Rows from block 3 of the text encoder of a small contrastive image-text model, named by matrix and row number. Rows with one number within an expert belong to one neuron, the router's apart. Each number is 50 + 10 x the weight over its row's rms, rounded and kept within 0 to 99. All counts start at 0. After the name is the row's rms in percent of the matrix's.
Before each expert's rows are labels from the 100 texts, of 14848, where the router gives the expert most weight on average: "tokens" is the input token at the peak. Only what is clearly more common there than usual is listed. The data: short English words printed on busy colour backdrops. In brackets: how many of the 100.
# router: router (text_encoder.blocks.3.mlp.router.weight, 16x256, trained with AdamW), inputs 0-127
# up: expert up (text_encoder.blocks.3.mlp.up, 16x128x256), inputs 0-127
# down: expert down (text_encoder.blocks.3.mlp.down, 16x256x128, transposed), outputs 0-127

# expert 1
tokens: "pull" (61); "egg" (39)
router.1 088:57 61 53 44 28 59 35 50 48 67 42 55 51 57 60 65 34 45 47 36 50 59 79 56 40 51 50 38 51 61 52 31 59 58 35 44 58 56 37 49 55 58 76 37 52 52 61 51 58 53 49 59 43 55 63 43 50 41 41 42 57 32 44 54 37 54 44 50 44 36 44 34 43 32 44 64 48 48 61 64 42 45 47 43 54 55 40 43 54 45 45 55 48 50 45 49 42 31 59 61 55 59 64 45 46 33 43 40 42 59 55 63 41 43 58 42 39 55 44 52 36 61 43 58 48 54 44 32
up.0 097:47 42 58 62 64 50 50 44 37 53 51 47 47 47 55 44 35 55 45 54 58 48 40 55 41 58 48 47 71 40 47 53 47 46 48 48 80 49 49 55 61 63 79 82 65 49 37 53 59 58 49 49 57 50 48 50 52 52 61 63 46 34 63 44 49 48 44 58 56 78 43 48 50 50 58 50 51 31 47 50 49 54 62 61 58 41 45 50 48 55 48 60 53 49 50 64 51 50 53 50 45 49 50 08 48 45 51 53 69 51 49 51 58 46 52 47 19 57 59 54 57 52 51 42 55 49 53 43
down.0 066:50 59 48 51 51 49 38 48 44 56 50 13 29 50 50 58 51 59 71 55 46 52 51 49 49 47 50 49 48 50 75 56 50 29 54 57 47 45 50 56 21 33 52 48 36 48 50 42 31 51 28 11 52 64 50 52 71 80 51 50 49 69 47 53 55 50 52 52 49 50 64 63 49 65 53 45 42 55 75 50 49 69 54 50 41 36 59 48 52 52 52 56 49 49 60 45 41 67 50 51 55 51 76 50 73 35 51 50 40 38 51 45 58 53 45 53 50 49 49 49 59 49 50 47 52 50 50 52
up.1 078:51 71 53 51 74 47 50 51 40 51 53 53 46 31 57 45 58 54 44 60 45 42 48 61 50 50 60 56 51 50 47 64 46 56 63 51 40 33 55 51 53 53 46 37 61 49 25 47 55 46 48 49 41 56 57 31 62 58 36 53 41 56 58 58 49 50 32 43 35 37 43 50 49 52 62 41 50 52 57 52 57 71 41 66 39 43 50 49 28 59 26 65 59 59 56 37 46 60 35 51 56 43 56 50 49 88 64 53 44 52 48 55 52 51 58 44 52 50 63 59 76 48 21 50 53 37 47 69
down.1 052:46 51 54 46 51 50 44 63 72 55 52 45 40 47 50 49 50 56 47 32 65 48 50 50 54 49 29 55 56 35 55 62 61 47 52 47 65 49 33 46 62 52 47 46 49 51 52 50 54 52 29 50 59 46 45 54 46 53 51 50 47 54 47 99 52 52 49 53 59 50 58 45 50 51 48 48 99 47 49 65 50 52 49 12 50 72 51 52 41 52 48 22 46 44 48 52 69 50 42 50 54 49 46 51 48 39 47 46 50 53 67 55 57 51 48 40 47 54 56 48 58 53 69 50 58 49 53 46
up.2 080:49 51 55 42 60 57 54 49 51 50 47 46 50 52 49 62 50 49 39 63 20 60 64 53 52 59 50 52 68 68 49 52 50 54 56 53 26 47 30 37 45 48 63 23 49 51 48 60 55 51 49 52 60 50 74 58 37 63 75 37 52 45 50 46 44 57 57 66 46 73 59 47 53 58 51 49 49 49 52 54 47 40 54 50 57 58 44 46 43 49 78 37 47 43 57 49 52 52 44 40 41 70 47 54 38 51 50 30 48 55 48 63 53 46 64 49 49 56 10 50 51 50 54 58 47 50 40 57
down.2 059:14 64 57 49 50 44 47 51 49 44 51 53 72 47 48 10 39 53 49 54 52 47 44 39 50 48 53 57 37 59 54 51 53 56 51 63 51 43 51 52 53 48 53 50 47 54 52 48 28 46 48 50 38 56 14 41 50 51 52 51 72 49 50 54 51 40 55 50 49 51 49 59 48 47 42 51 50 46 38 51 55 49 50 47 43 53 55 46 49 52 49 50 58 58 49 50 44 43 57 52 46 49 05 48 47 53 55 49 52 19 54 50 54 52 52 45 37 43 50 60 60 40 48 53 51 47 60 55
up.3 165:38 45 49 48 47 47 56 45 60 75 50 51 46 49 46 38 51 48 48 47 50 49 44 50 54 50 50 46 50 53 51 50 65 62 51 51 47 20 43 50 49 48 50 44 50 39 78 49 44 60 46 58 99 59 52 47 57 54 60 36 81 53 50 59 52 47 50 47 44 77 48 54 54 46 45 50 51 50 45 58 51 50 50 53 46 78 50 52 45 50 59 40 55 48 36 54 63 55 52 50 58 69 56 68 47 61 50 60 56 48 71 50 50 40 62 53 51 50 24 50 51 61 33 46 46 49 43 65
down.3 249:61 79 51 49 50 48 56 60 57 51 45 62 53 50 44 43 31 52 45 46 67 35 48 48 40 49 44 47 38 46 47 55 47 29 42 54 47 52 60 55 61 44 62 42 55 49 55 50 44 47 54 38 45 53 61 45 60 47 43 40 62 42 34 68 19 48 62 52 50 54 52 58 47 32 49 44 53 51 40 58 49 52 33 45 40 49 53 35 66 49 69 53 46 55 58 43 49 41 52 49 35 68 49 53 50 42 63 22 47 44 51 48 44 50 51 63 35 50 60 62 51 52 49 50 50 50 58 60
up.4 087:48 40 51 57 47 51 31 47 46 31 68 47 51 39 51 49 53 50 50 29 51 50 50 56 56 50 52 58 48 59 49 55 50 15 50 50 60 61 62 49 49 49 49 65 54 44 55 53 86 47 50 64 61 33 49 40 49 48 68 50 51 46 51 57 61 53 54 56 52 79 50 43 36 40 50 69 41 52 51 50 41 51 35 18 45 38 57 48 74 58 47 38 40 39 55 59 47 51 41 37 51 56 35 50 51 51 43 47 44 46 51 46 42 55 43 61 54 55 54 44 38 44 50 59 42 63 48 47
down.4 054:50 27 48 51 56 44 49 53 50 64 44 45 55 68 54 51 37 57 47 54 40 55 45 47 55 46 49 44 48 29 44 00 47 51 49 17 47 41 37 58 54 51 52 52 48 43 55 51 46 48 57 50 52 57 57 47 54 50 54 41 43 52 63 17 37 44 52 57 56 46 50 49 48 51 37 35 50 42 50 52 52 38 51 67 46 60 38 55 51 49 52 50 63 50 60 44 77 48 72 51 42 44 50 63 48 51 53 54 50 40 49 44 53 36 26 69 48 46 53 45 66 63 50 50 42 49 39 62
up.5 086:49 52 49 51 51 41 51 58 49 43 54 50 49 50 13 56 31 52 42 49 38 47 53 39 55 54 54 50 48 51 45 54 50 48 40 51 28 50 57 29 41 36 45 48 55 51 54 55 49 49 50 45 56 73 56 38 53 53 62 27 57 50 48 51 95 51 55 49 53 50 48 90 39 42 38 50 59 48 41 48 47 49 50 52 70 38 52 55 46 53 50 45 50 49 41 51 52 50 64 27 50 51 46 48 40 74 55 55 49 45 51 40 59 51 72 50 49 52 57 50 52 48 49 48 60 47 81 54
down.5 070:41 71 54 50 51 57 50 45 47 49 53 71 45 47 63 55 41 69 44 57 62 51 55 52 52 43 51 56 55 56 50 46 56 73 44 53 52 49 61 52 58 81 51 51 46 48 56 43 57 50 46 28 60 49 42 59 49 48 49 50 52 47 45 68 47 48 49 51 56 35 54 34 53 58 50 59 28 52 29 61 54 51 47 50 37 67 61 33 52 52 53 55 50 55 51 13 23 28 57 50 50 47 74 40 51 51 54 44 48 39 65 48 52 49 44 33 55 44 49 47 52 44 56 43 69 54 53 66

# expert 15
tokens: "wheel" (71); "snow" (29)
router.15 080:64 52 42 46 39 48 62 57 45 47 41 51 53 50 47 60 33 57 46 41 46 49 46 55 39 49 53 43 41 56 46 37 39 55 42 43 50 60 56 40 41 51 61 40 51 49 57 47 56 49 55 53 36 52 54 51 33 59 51 55 59 40 34 58 30 36 50 50 65 51 56 39 35 42 59 50 49 32 40 56 45 61 47 29 40 49 44 34 57 48 41 41 53 59 31 41 33 41 54 52 41 55 48 43 50 50 39 13 36 42 47 52 46 47 33 48 79 36 26 57 48 52 43 30 37 34 40 26
up.0 091:46 24 50 55 50 55 49 29 50 53 50 47 38 52 51 48 44 49 54 51 56 51 45 50 53 48 52 58 51 48 50 49 49 35 47 68 48 72 51 48 50 50 52 58 38 47 49 53 50 38 49 33 51 54 53 47 50 45 53 49 67 49 45 42 50 47 58 59 62 50 48 52 57 40 50 54 51 42 44 53 54 53 50 46 58 47 55 53 64 67 52 19 51 41 54 76 62 57 63 71 52 70 53 57 52 49 51 59 41 50 59 45 46 47 52 58 49 46 57 48 51 50 48 50 43 57 52 46
down.0 050:50 52 52 44 55 37 47 49 41 47 42 32 45 49 50 53 51 51 41 56 43 52 46 50 35 49 57 43 49 32 38 59 48 50 59 57 52 50 49 51 49 50 55 54 50 51 47 58 49 50 53 49 57 57 48 56 54 00 50 26 50 54 71 49 50 43 49 51 49 50 48 38 44 38 55 42 52 50 49 54 52 47 63 48 49 47 51 61 51 58 52 50 51 48 55 41 50 40 51 47 47 47 56 52 50 43 54 41 50 53 23 55 46 47 49 48 49 45 46 47 47 51 49 50 47 44 49 55
up.1 104:50 38 56 51 69 51 57 49 51 51 33 46 45 59 81 44 50 49 56 50 51 47 48 51 48 51 46 55 48 55 44 65 47 50 53 58 33 73 33 50 49 45 49 50 46 49 42 51 51 55 50 46 33 47 41 51 43 54 67 50 55 56 51 40 53 76 52 51 52 90 49 46 73 24 51 50 65 50 78 69 50 63 58 47 50 50 37 51 50 51 48 54 49 50 55 60 53 50 37 62 54 47 52 46 28 50 44 43 50 50 49 46 46 59 99 39 38 59 62 53 50 46 60 54 65 47 42 48
down.1 090:51 50 48 51 50 48 51 47 45 38 65 49 55 50 50 53 23 52 49 38 51 50 51 51 50 36 48 50 49 50 50 48 51 50 50 52 51 50 52 51 99 80 51 53 51 47 49 48 50 51 51 58 44 53 52 40 50 49 48 52 52 57 51 51 51 50 81 54 49 50 49 52 71 50 14 53 53 49 41 56 49 50 50 52 52 52 49 53 50 45 49 51 52 49 50 50 51 49 49 38 49 40 52 51 51 49 51 74 60 41 51 99 51 51 49 51 50 50 47 49 42 49 50 49 50 73 59 51
up.2 106:42 52 46 63 42 53 50 59 61 55 44 51 52 50 45 49 58 48 48 47 49 50 29 46 28 50 56 52 41 38 44 50 50 67 56 50 38 68 66 45 58 23 43 51 64 65 39 57 60 49 40 38 17 30 49 59 50 41 60 36 39 52 51 51 49 55 53 44 60 46 43 34 58 50 47 53 50 58 49 44 45 51 51 46 61 32 36 50 70 38 49 34 57 35 52 48 56 52 32 49 45 47 53 49 66 49 57 44 21 50 45 48 58 27 54 45 34 50 63 49 46 53 52 52 45 48 69 49
down.2 125:50 40 49 67 54 61 43 50 47 39 55 57 66 50 69 55 37 58 74 57 48 44 49 43 61 48 22 40 52 49 50 54 52 50 60 47 51 49 35 51 40 54 43 53 31 51 96 58 52 46 46 65 56 49 48 25 44 42 66 59 51 53 44 57 53 50 50 43 49 51 59 44 57 45 30 47 51 37 49 47 58 37 51 50 50 49 62 49 50 59 33 48 49 66 51 50 47 77 39 58 33 41 36 64 34 37 59 49 55 38 49 42 52 54 50 53 33 54 49 49 50 41 49 72 58 51 41 49
up.3 106:51 32 53 50 51 50 42 51 48 45 50 54 31 50 23 51 50 50 50 50 45 52 54 50 62 55 50 61 50 55 50 50 62 52 59 47 46 49 39 48 54 25 54 55 35 34 33 53 49 40 60 48 47 51 50 61 47 54 71 64 30 79 52 47 48 51 50 65 51 58 48 46 50 49 45 43 63 48 50 72 50 87 49 51 60 52 49 52 51 46 43 50 51 28 59 52 76 56 53 54 48 55 28 49 56 75 42 47 24 56 48 48 50 36 37 21 49 51 48 49 49 65 47 30 45 49 55 38
down.3 146:62 51 49 59 50 34 50 50 19 50 49 49 50 46 50 29 47 50 50 52 36 50 51 48 52 48 50 49 49 48 50 55 57 50 18 53 49 55 53 50 47 51 73 48 51 54 68 29 51 50 51 36 59 49 50 77 50 52 49 50 48 50 60 46 50 48 50 29 44 55 48 63 50 50 46 48 60 51 50 50 50 67 51 50 71 36 49 54 50 57 47 50 51 77 50 50 33 42 45 55 44 49 51 47 51 46 48 52 67 24 21 49 57 57 49 51 51 49 38 52 48 45 53 50 55 53 74 40
up.4 078:51 41 33 67 48 68 35 54 47 48 50 50 48 51 52 49 51 60 46 51 56 51 51 50 58 58 51 73 40 45 42 54 62 43 48 51 48 42 31 54 74 47 45 52 41 45 34 59 55 46 49 51 14 46 48 43 45 51 66 51 41 55 50 45 50 49 70 51 52 10 50 41 60 40 49 50 60 34 52 37 48 76 59 52 50 32 50 48 76 68 50 44 54 34 58 75 50 50 50 50 53 54 53 52 48 40 59 55 13 50 48 51 45 55 42 54 42 48 64 46 36 53 57 53 52 62 51 70
down.4 048:60 54 50 67 51 43 42 58 44 54 40 30 51 51 99 41 51 50 60 52 52 50 48 47 47 54 46 35 42 59 52 46 42 50 50 48 48 53 50 52 23 51 49 68 43 50 54 54 51 41 49 34 56 51 50 51 50 49 50 50 63 53 18 49 54 47 49 51 70 46 48 63 53 49 49 44 50 49 50 50 46 41 64 48 60 36 48 51 58 50 49 54 50 54 51 31 40 36 50 49 28 54 37 99 61 49 40 49 52 51 47 50 47 47 46 54 44 47 37 34 61 49 50 52 40 50 50 44
up.5 095:55 53 55 63 57 63 49 56 45 50 42 52 50 98 55 79 47 48 34 52 46 50 41 52 49 50 47 50 43 39 35 51 49 55 52 44 51 41 45 68 51 54 54 40 26 43 55 51 49 36 67 27 20 77 56 51 44 50 63 62 54 68 51 49 50 47 46 53 55 58 51 28 76 53 50 52 48 74 46 53 47 51 55 42 61 35 55 50 61 64 43 49 66 49 61 50 57 47 56 50 46 27 50 57 49 45 43 20 25 46 49 51 52 40 45 44 48 49 52 52 47 50 56 41 31 40 50 48
down.5 061:38 50 49 52 51 48 46 65 50 49 50 45 52 47 49 50 59 52 53 51 70 49 51 51 49 53 36 56 50 49 83 41 45 49 48 54 52 51 54 52 21 52 48 50 56 51 53 23 55 49 47 50 53 50 50 51 51 40 66 20 46 48 35 52 50 38 46 49 76 49 51 56 71 41 54 57 51 50 52 53 53 51 52 53 47 53 50 51 52 50 83 51 50 53 56 39 50 52 54 49 51 49 49 92 44 50 58 48 56 48 49 14 52 51 51 49 40 49 51 42 45 53 48 47 49 47 59 51

# expert 10
tokens: "tree" (75); "comb" (25)
router.10 081:55 38 65 54 33 55 70 63 49 50 48 56 54 38 35 67 44 41 37 48 49 43 75 48 50 33 38 35 51 45 55 54 42 45 60 42 57 59 42 47 37 64 72 40 43 35 49 73 57 72 39 48 61 52 51 51 52 49 42 51 61 45 55 51 40 49 55 55 41 54 49 50 42 43 61 59 42 38 50 49 45 49 48 35 54 51 58 51 47 64 54 56 63 57 36 33 45 60 48 59 39 52 37 51 33 42 50 40 45 38 48 62 49 28 49 54 53 36 47 52 56 46 53 54 43 55 56 39
up.5 146:70 46 49 50 46 64 41 25 48 50 53 52 73 33 53 41 50 38 50 47 45 55 49 50 47 49 25 52 51 52 53 50 52 49 64 60 54 86 52 44 48 54 52 51 50 50 36 52 34 65 39 47 73 49 55 50 50 41 41 53 40 49 51 56 38 49 50 50 76 60 50 45 54 47 50 49 52 50 56 37 48 49 41 47 51 47 54 49 35 63 38 47 31 46 65 48 82 58 49 68 50 55 58 48 49 54 91 29 49 50 51 60 56 54 65 50 62 50 44 49 27 48 50 48 67 38 41 55
down.5 124:42 44 33 34 50 48 62 52 51 45 51 63 51 60 58 56 44 38 43 45 44 58 62 50 60 47 51 26 50 48 52 54 50 33 73 25 45 53 44 49 38 34 50 36 49 39 59 48 47 37 50 49 50 53 45 50 50 53 51 49 51 64 51 49 54 52 35 34 48 45 42 52 39 50 27 40 51 72 67 49 59 39 51 61 60 43 47 53 47 48 56 43 61 51 71 62 56 51 51 42 59 52 50 24 54 47 51 50 49 47 31 33 45 49 49 49 42 47 45 48 51 43 52 66 54 51 51 49
up.6 070:39 45 35 50 49 44 43 50 50 51 30 50 35 48 50 52 38 50 53 43 59 61 53 63 54 50 54 36 47 48 71 58 48 36 43 49 54 61 46 50 43 44 42 51 52 70 23 46 53 58 54 52 52 58 81 65 50 52 51 44 33 43 45 16 53 52 60 49 55 58 50 58 44 60 33 79 70 59 49 39 48 47 65 32 29 57 49 55 56 51 38 47 65 39 46 49 81 71 37 52 47 52 45 76 50 44 66 62 54 49 42 49 42 63 65 49 55 63 48 49 52 40 45 53 52 49 49 52
down.6 056:63 47 50 44 49 44 50 58 53 38 54 51 51 44 46 38 50 51 35 62 51 51 49 48 57 53 50 81 64 49 53 44 51 51 41 27 52 51 48 48 79 50 48 50 47 50 52 49 50 44 48 82 52 54 51 65 50 99 57 51 49 65 51 50 42 62 52 24 43 47 65 51 18 51 51 50 43 50 49 50 49 52 53 49 48 51 55 48 40 49 32 50 55 49 63 50 28 48 48 50 50 48 51 44 54 45 50 48 48 42 47 50 46 48 49 42 07 50 51 54 52 42 45 53 49 52 48 52
up.7 056:45 71 38 59 34 47 69 50 40 55 51 55 47 57 48 41 49 52 52 78 49 51 47 59 54 41 56 48 35 61 50 48 48 15 51 53 49 43 53 61 56 54 53 50 51 62 42 46 49 51 59 52 46 58 53 56 58 42 56 54 49 53 49 42 51 73 49 58 60 35 43 47 54 34 53 46 53 50 50 54 54 65 44 45 49 54 40 45 48 40 44 47 62 43 52 56 33 43 46 45 44 29 55 78 50 54 68 71 57 52 50 70 50 49 33 54 46 43 36 63 44 45 51 51 53 64 50 58
down.7 034:49 52 38 56 50 54 34 53 04 40 47 52 52 52 49 49 51 90 27 51 49 72 49 48 49 51 42 49 55 49 62 50 41 50 67 63 37 48 48 49 49 36 48 46 77 37 56 58 50 38 50 52 50 55 42 53 50 42 47 51 48 59 21 45 47 50 47 53 48 50 47 51 41 43 50 38 51 55 47 55 50 49 50 47 54 54 43 47 47 51 26 57 55 47 45 53 59 51 50 44 54 56 60 46 55 47 48 47 50 33 24 51 44 66 48 51 51 52 79 28 50 33 41 49 54 49 46 50
up.8 087:48 43 52 50 51 44 49 42 50 50 53 71 56 51 55 47 54 47 64 72 57 63 37 53 56 52 46 58 54 51 47 51 57 60 48 74 58 51 50 62 60 67 44 53 39 52 42 48 43 58 34 60 49 51 42 53 47 52 59 56 72 58 50 52 54 52 49 37 50 56 48 30 51 51 41 46 48 40 48 55 46 60 51 50 45 52 44 44 42 61 48 46 37 22 50 46 05 60 54 49 41 56 53 51 53 48 51 56 51 48 50 32 56 47 65 49 44 49 50 53 60 47 77 48 51 53 36 51
down.8 061:51 56 45 50 44 45 44 45 49 48 42 45 52 49 53 59 51 50 63 39 55 42 46 51 36 50 53 35 49 55 45 99 53 52 51 61 38 49 49 69 38 52 55 74 50 42 52 32 51 50 42 43 47 48 51 35 60 77 43 51 52 49 51 48 46 56 58 53 52 50 53 45 60 40 68 62 48 48 79 49 53 46 46 46 49 54 55 50 52 54 46 55 74 47 47 56 53 52 55 53 49 43 61 54 46 56 52 51 61 58 50 55 55 48 50 51 48 43 50 25 86 44 53 50 54 59 51 45
up.9 091:47 37 48 57 46 52 50 49 51 46 28 53 51 48 48 49 51 49 45 54 54 46 48 58 49 37 58 51 54 41 41 49 48 75 53 20 51 45 39 41 54 65 50 49 58 55 52 60 64 78 47 50 33 52 44 51 54 50 46 58 60 50 43 39 50 51 35 51 35 53 60 30 48 71 52 50 51 49 58 30 51 46 51 63 49 38 44 52 60 49 50 46 45 55 55 52 54 51 65 49 54 46 45 80 44 60 52 60 51 50 52 30 53 46 31 76 47 35 51 50 52 56 84 35 50 59 49 43
down.9 070:51 46 41 53 52 65 50 26 33 45 58 54 54 49 47 67 50 57 52 50 52 53 65 52 50 56 40 50 43 46 49 42 30 49 50 74 45 53 67 50 45 48 49 50 54 60 50 51 00 51 50 54 47 53 67 48 14 47 47 49 54 51 51 58 52 30 45 53 49 49 51 49 55 41 57 60 54 49 53 43 50 53 48 33 30 48 49 50 49 54 41 80 51 30 44 49 47 50 50 41 31 39 52 58 56 53 55 09 47 57 49 81 50 51 49 50 50 37 44 55 44 51 49 45 52 40 32 57
up.10 126:58 46 48 29 54 00 42 33 51 29 52 51 57 46 52 49 42 52 13 52 53 60 51 51 40 48 65 51 33 73 42 54 48 45 33 29 51 75 64 38 61 58 41 43 65 55 68 50 54 51 59 31 61 45 54 48 26 80 57 52 69 67 53 28 44 49 58 47 48 36 51 48 37 39 45 27 33 59 59 59 48 51 37 52 50 45 62 47 50 64 53 47 56 55 54 41 48 49 39 67 59 62 46 50 49 51 49 45 52 54 52 50 50 52 46 40 40 50 58 46 51 51 50 54 49 50 46 51
down.10 120:60 55 67 56 72 56 48 58 65 76 52 51 53 36 42 76 51 69 53 43 58 47 43 55 61 12 48 68 50 32 65 44 54 51 47 50 58 42 38 50 57 60 75 44 54 37 53 47 55 49 47 42 49 44 47 56 46 48 44 50 43 47 53 63 52 41 57 36 37 53 61 58 49 62 53 58 46 38 65 39 46 73 51 48 47 52 57 51 55 21 50 53 43 67 49 45 32 45 50 62 44 43 25 42 52 43 45 45 56 45 50 53 57 47 51 49 57 52 49 64 58 50 51 40 46 37 50 45

# expert 7
tokens: "shoe" (64); "west" (36)
router.7 088:54 50 54 38 25 32 38 44 57 50 29 48 57 64 61 53 35 56 55 49 49 53 48 47 59 38 48 51 47 53 44 41 34 38 55 34 43 50 60 37 43 59 55 36 39 63 52 48 65 48 48 73 58 48 39 51 46 35 49 37 35 50 58 56 42 52 48 45 57 40 47 42 45 52 50 44 50 53 44 49 49 54 26 42 47 55 43 29 51 49 36 35 59 27 40 55 26 58 67 55 53 53 58 43 31 53 55 50 42 79 50 56 45 46 58 44 54 46 39 76 39 48 36 47 51 43 50 41
up.0 093:57 51 30 47 51 47 46 51 53 39 56 46 40 72 47 69 33 55 49 51 51 50 58 53 50 52 48 56 56 53 51 23 48 56 54 52 43 59 57 57 51 64 51 56 45 51 55 51 49 44 19 61 43 54 56 46 51 50 42 56 50 51 51 52 70 51 51 45 54 56 54 52 60 38 56 49 40 67 54 57 56 59 49 58 49 59 60 53 49 51 58 60 60 54 48 48 55 43 51 44 55 43 48 53 02 66 33 42 77 35 61 53 59 48 46 35 46 38 50 48 50 47 50 55 46 51 47 65
down.0 087:48 40 41 52 52 48 53 49 53 50 50 55 50 42 55 56 82 50 68 49 49 47 50 39 48 56 56 22 41 51 53 42 50 37 56 35 57 51 48 54 49 24 51 51 51 48 49 54 51 57 60 60 50 46 49 50 49 36 51 52 57 50 31 41 62 44 49 51 50 47 29 62 31 85 51 57 50 59 55 37 48 54 50 48 60 53 50 53 47 50 53 55 50 37 59 52 49 52 48 54 46 56 66 65 50 49 54 46 45 50 92 51 52 49 50 53 53 65 51 47 54 50 57 51 46 53 51 47
up.1 100:51 48 32 50 78 27 49 51 57 54 46 48 48 53 48 65 42 41 63 45 50 48 50 56 45 39 49 51 74 66 46 48 32 64 43 58 57 72 69 89 50 44 55 57 50 39 48 49 58 58 49 59 28 42 51 55 55 30 52 48 32 57 61 51 54 41 54 65 27 57 54 70 51 45 41 56 60 57 54 48 71 56 57 47 34 52 53 51 54 41 49 51 49 73 70 54 53 50 47 50 50 48 60 51 45 30 48 40 54 50 49 50 47 45 48 56 62 49 14 48 51 23 54 86 44 51 50 31
down.1 118:41 40 49 57 52 52 53 35 48 41 47 68 48 54 61 27 30 52 56 39 57 44 65 44 51 48 48 34 55 50 51 51 26 51 52 43 37 57 46 36 47 51 48 42 44 61 49 38 51 38 70 36 50 70 51 43 52 60 49 49 54 49 78 40 52 43 52 71 45 48 49 53 49 49 47 76 43 56 53 53 32 63 53 50 45 48 53 43 75 49 58 50 50 55 28 53 43 64 61 26 50 41 53 72 49 51 49 63 50 47 50 65 51 51 30 54 40 50 88 47 53 50 50 48 61 60 51 53
up.2 106:27 42 53 50 52 56 50 48 56 51 45 44 51 62 58 73 61 51 50 42 50 30 56 48 83 74 49 58 31 62 65 56 56 51 42 50 50 68 46 53 48 54 74 50 49 50 62 52 50 49 74 43 75 77 49 48 50 62 40 52 57 56 51 50 57 55 74 49 47 53 49 59 51 53 47 63 52 45 55 45 51 47 49 66 49 44 41 41 35 55 43 50 59 52 46 35 56 45 39 59 51 63 50 41 33 28 50 52 50 64 53 74 37 63 48 14 50 57 49 44 58 27 51 57 40 60 62 50
down.2 069:42 50 48 60 50 54 48 51 51 44 55 43 45 48 42 54 46 44 52 48 49 46 54 47 59 56 54 52 41 52 56 41 58 54 48 59 51 49 50 48 66 52 47 60 51 42 53 51 99 52 52 86 27 49 50 46 50 40 40 53 50 27 44 50 61 49 52 47 49 51 35 50 50 00 54 52 58 45 34 46 60 52 65 51 50 53 66 50 46 55 51 50 49 48 48 61 31 52 52 48 54 53 37 51 47 71 51 55 31 33 53 49 51 50 49 53 37 49 48 46 52 51 52 42 52 58 52 50
up.3 129:52 44 47 54 55 54 37 46 50 44 51 51 42 71 53 49 48 52 58 35 51 39 48 54 71 50 45 43 46 63 52 50 95 51 56 51 40 54 51 28 67 43 68 65 51 36 74 47 50 61 67 53 55 62 63 46 50 59 52 52 59 57 68 49 53 51 53 48 59 56 49 47 60 47 45 49 48 38 49 54 50 50 39 39 42 45 82 48 51 54 56 38 52 52 68 44 52 51 42 48 51 51 50 69 55 54 50 62 46 29 53 48 53 63 45 52 52 64 52 60 57 42 55 28 75 51 50 46
down.3 149:31 48 49 50 50 51 52 43 62 45 49 49 40 43 49 48 44 70 45 39 49 43 50 52 78 60 60 30 44 50 42 61 25 51 51 44 58 52 52 51 49 51 62 47 83 22 52 33 57 25 51 46 26 35 53 68 47 56 48 46 50 50 53 51 49 43 47 67 54 44 49 65 49 50 55 60 50 50 50 48 49 47 40 52 48 63 47 57 51 28 50 73 48 51 52 51 47 59 49 33 39 50 85 70 50 49 48 53 48 65 51 44 50 50 59 60 50 42 49 56 43 39 89 51 38 47 49 48
up.4 090:52 41 51 61 37 53 55 62 60 55 51 50 66 51 18 56 62 51 43 49 48 46 49 56 54 54 50 21 35 48 48 56 50 53 52 52 42 22 47 50 42 49 68 60 48 49 33 33 47 42 48 48 51 52 54 52 50 75 49 51 53 58 51 50 48 50 48 65 42 55 39 60 50 52 50 48 51 47 52 25 49 46 51 51 35 57 59 49 53 46 69 88 46 55 55 54 58 39 41 47 45 45 53 51 51 48 42 47 49 51 45 45 50 56 60 50 49 51 44 33 54 49 28 65 31 45 50 46
down.4 082:54 73 70 43 41 48 36 37 50 46 50 33 58 48 69 42 49 52 48 60 49 53 52 54 51 70 44 54 59 47 56 57 61 55 49 41 49 68 49 50 58 32 48 52 54 64 48 57 46 50 45 70 48 53 51 44 47 48 49 42 50 54 51 49 45 48 50 47 50 64 49 49 49 50 50 50 56 38 47 49 50 50 52 58 63 34 50 47 56 48 36 48 53 50 76 49 43 34 52 54 50 46 42 35 49 58 46 65 49 57 44 64 57 42 51 49 53 49 51 51 56 47 66 54 46 39 52 59
up.5 077:50 43 41 33 45 59 43 43 50 52 64 48 50 53 65 45 29 48 24 51 45 49 51 49 64 53 60 35 52 47 65 57 59 70 52 52 50 49 31 50 57 37 60 74 48 47 55 51 53 43 48 53 42 61 50 55 53 31 53 48 50 46 57 56 64 32 67 54 13 48 44 53 51 50 53 56 58 50 51 48 45 52 50 52 48 50 50 33 51 49 47 39 49 49 50 53 43 51 49 40 57 48 02 18 49 43 48 40 40 49 48 54 45 45 50 53 51 29 45 27 52 50 60 54 49 47 49 54
down.5 092:49 37 49 50 55 64 55 52 47 56 62 50 45 44 50 44 58 62 52 83 52 38 41 51 46 50 56 51 45 49 51 50 50 50 47 49 49 51 61 50 51 44 51 41 53 44 49 50 48 51 49 46 45 51 49 44 55 54 50 53 51 53 36 41 51 49 52 60 51 47 41 72 16 83 49 52 48 45 49 54 49 47 49 50 49 49 49 50 55 50 52 59 55 51 46 53 57 28 52 47 40 51 51 54 43 53 49 43 41 45 39 52 49 51 42 49 55 51 45 41 57 64 48 42 67 53 52 50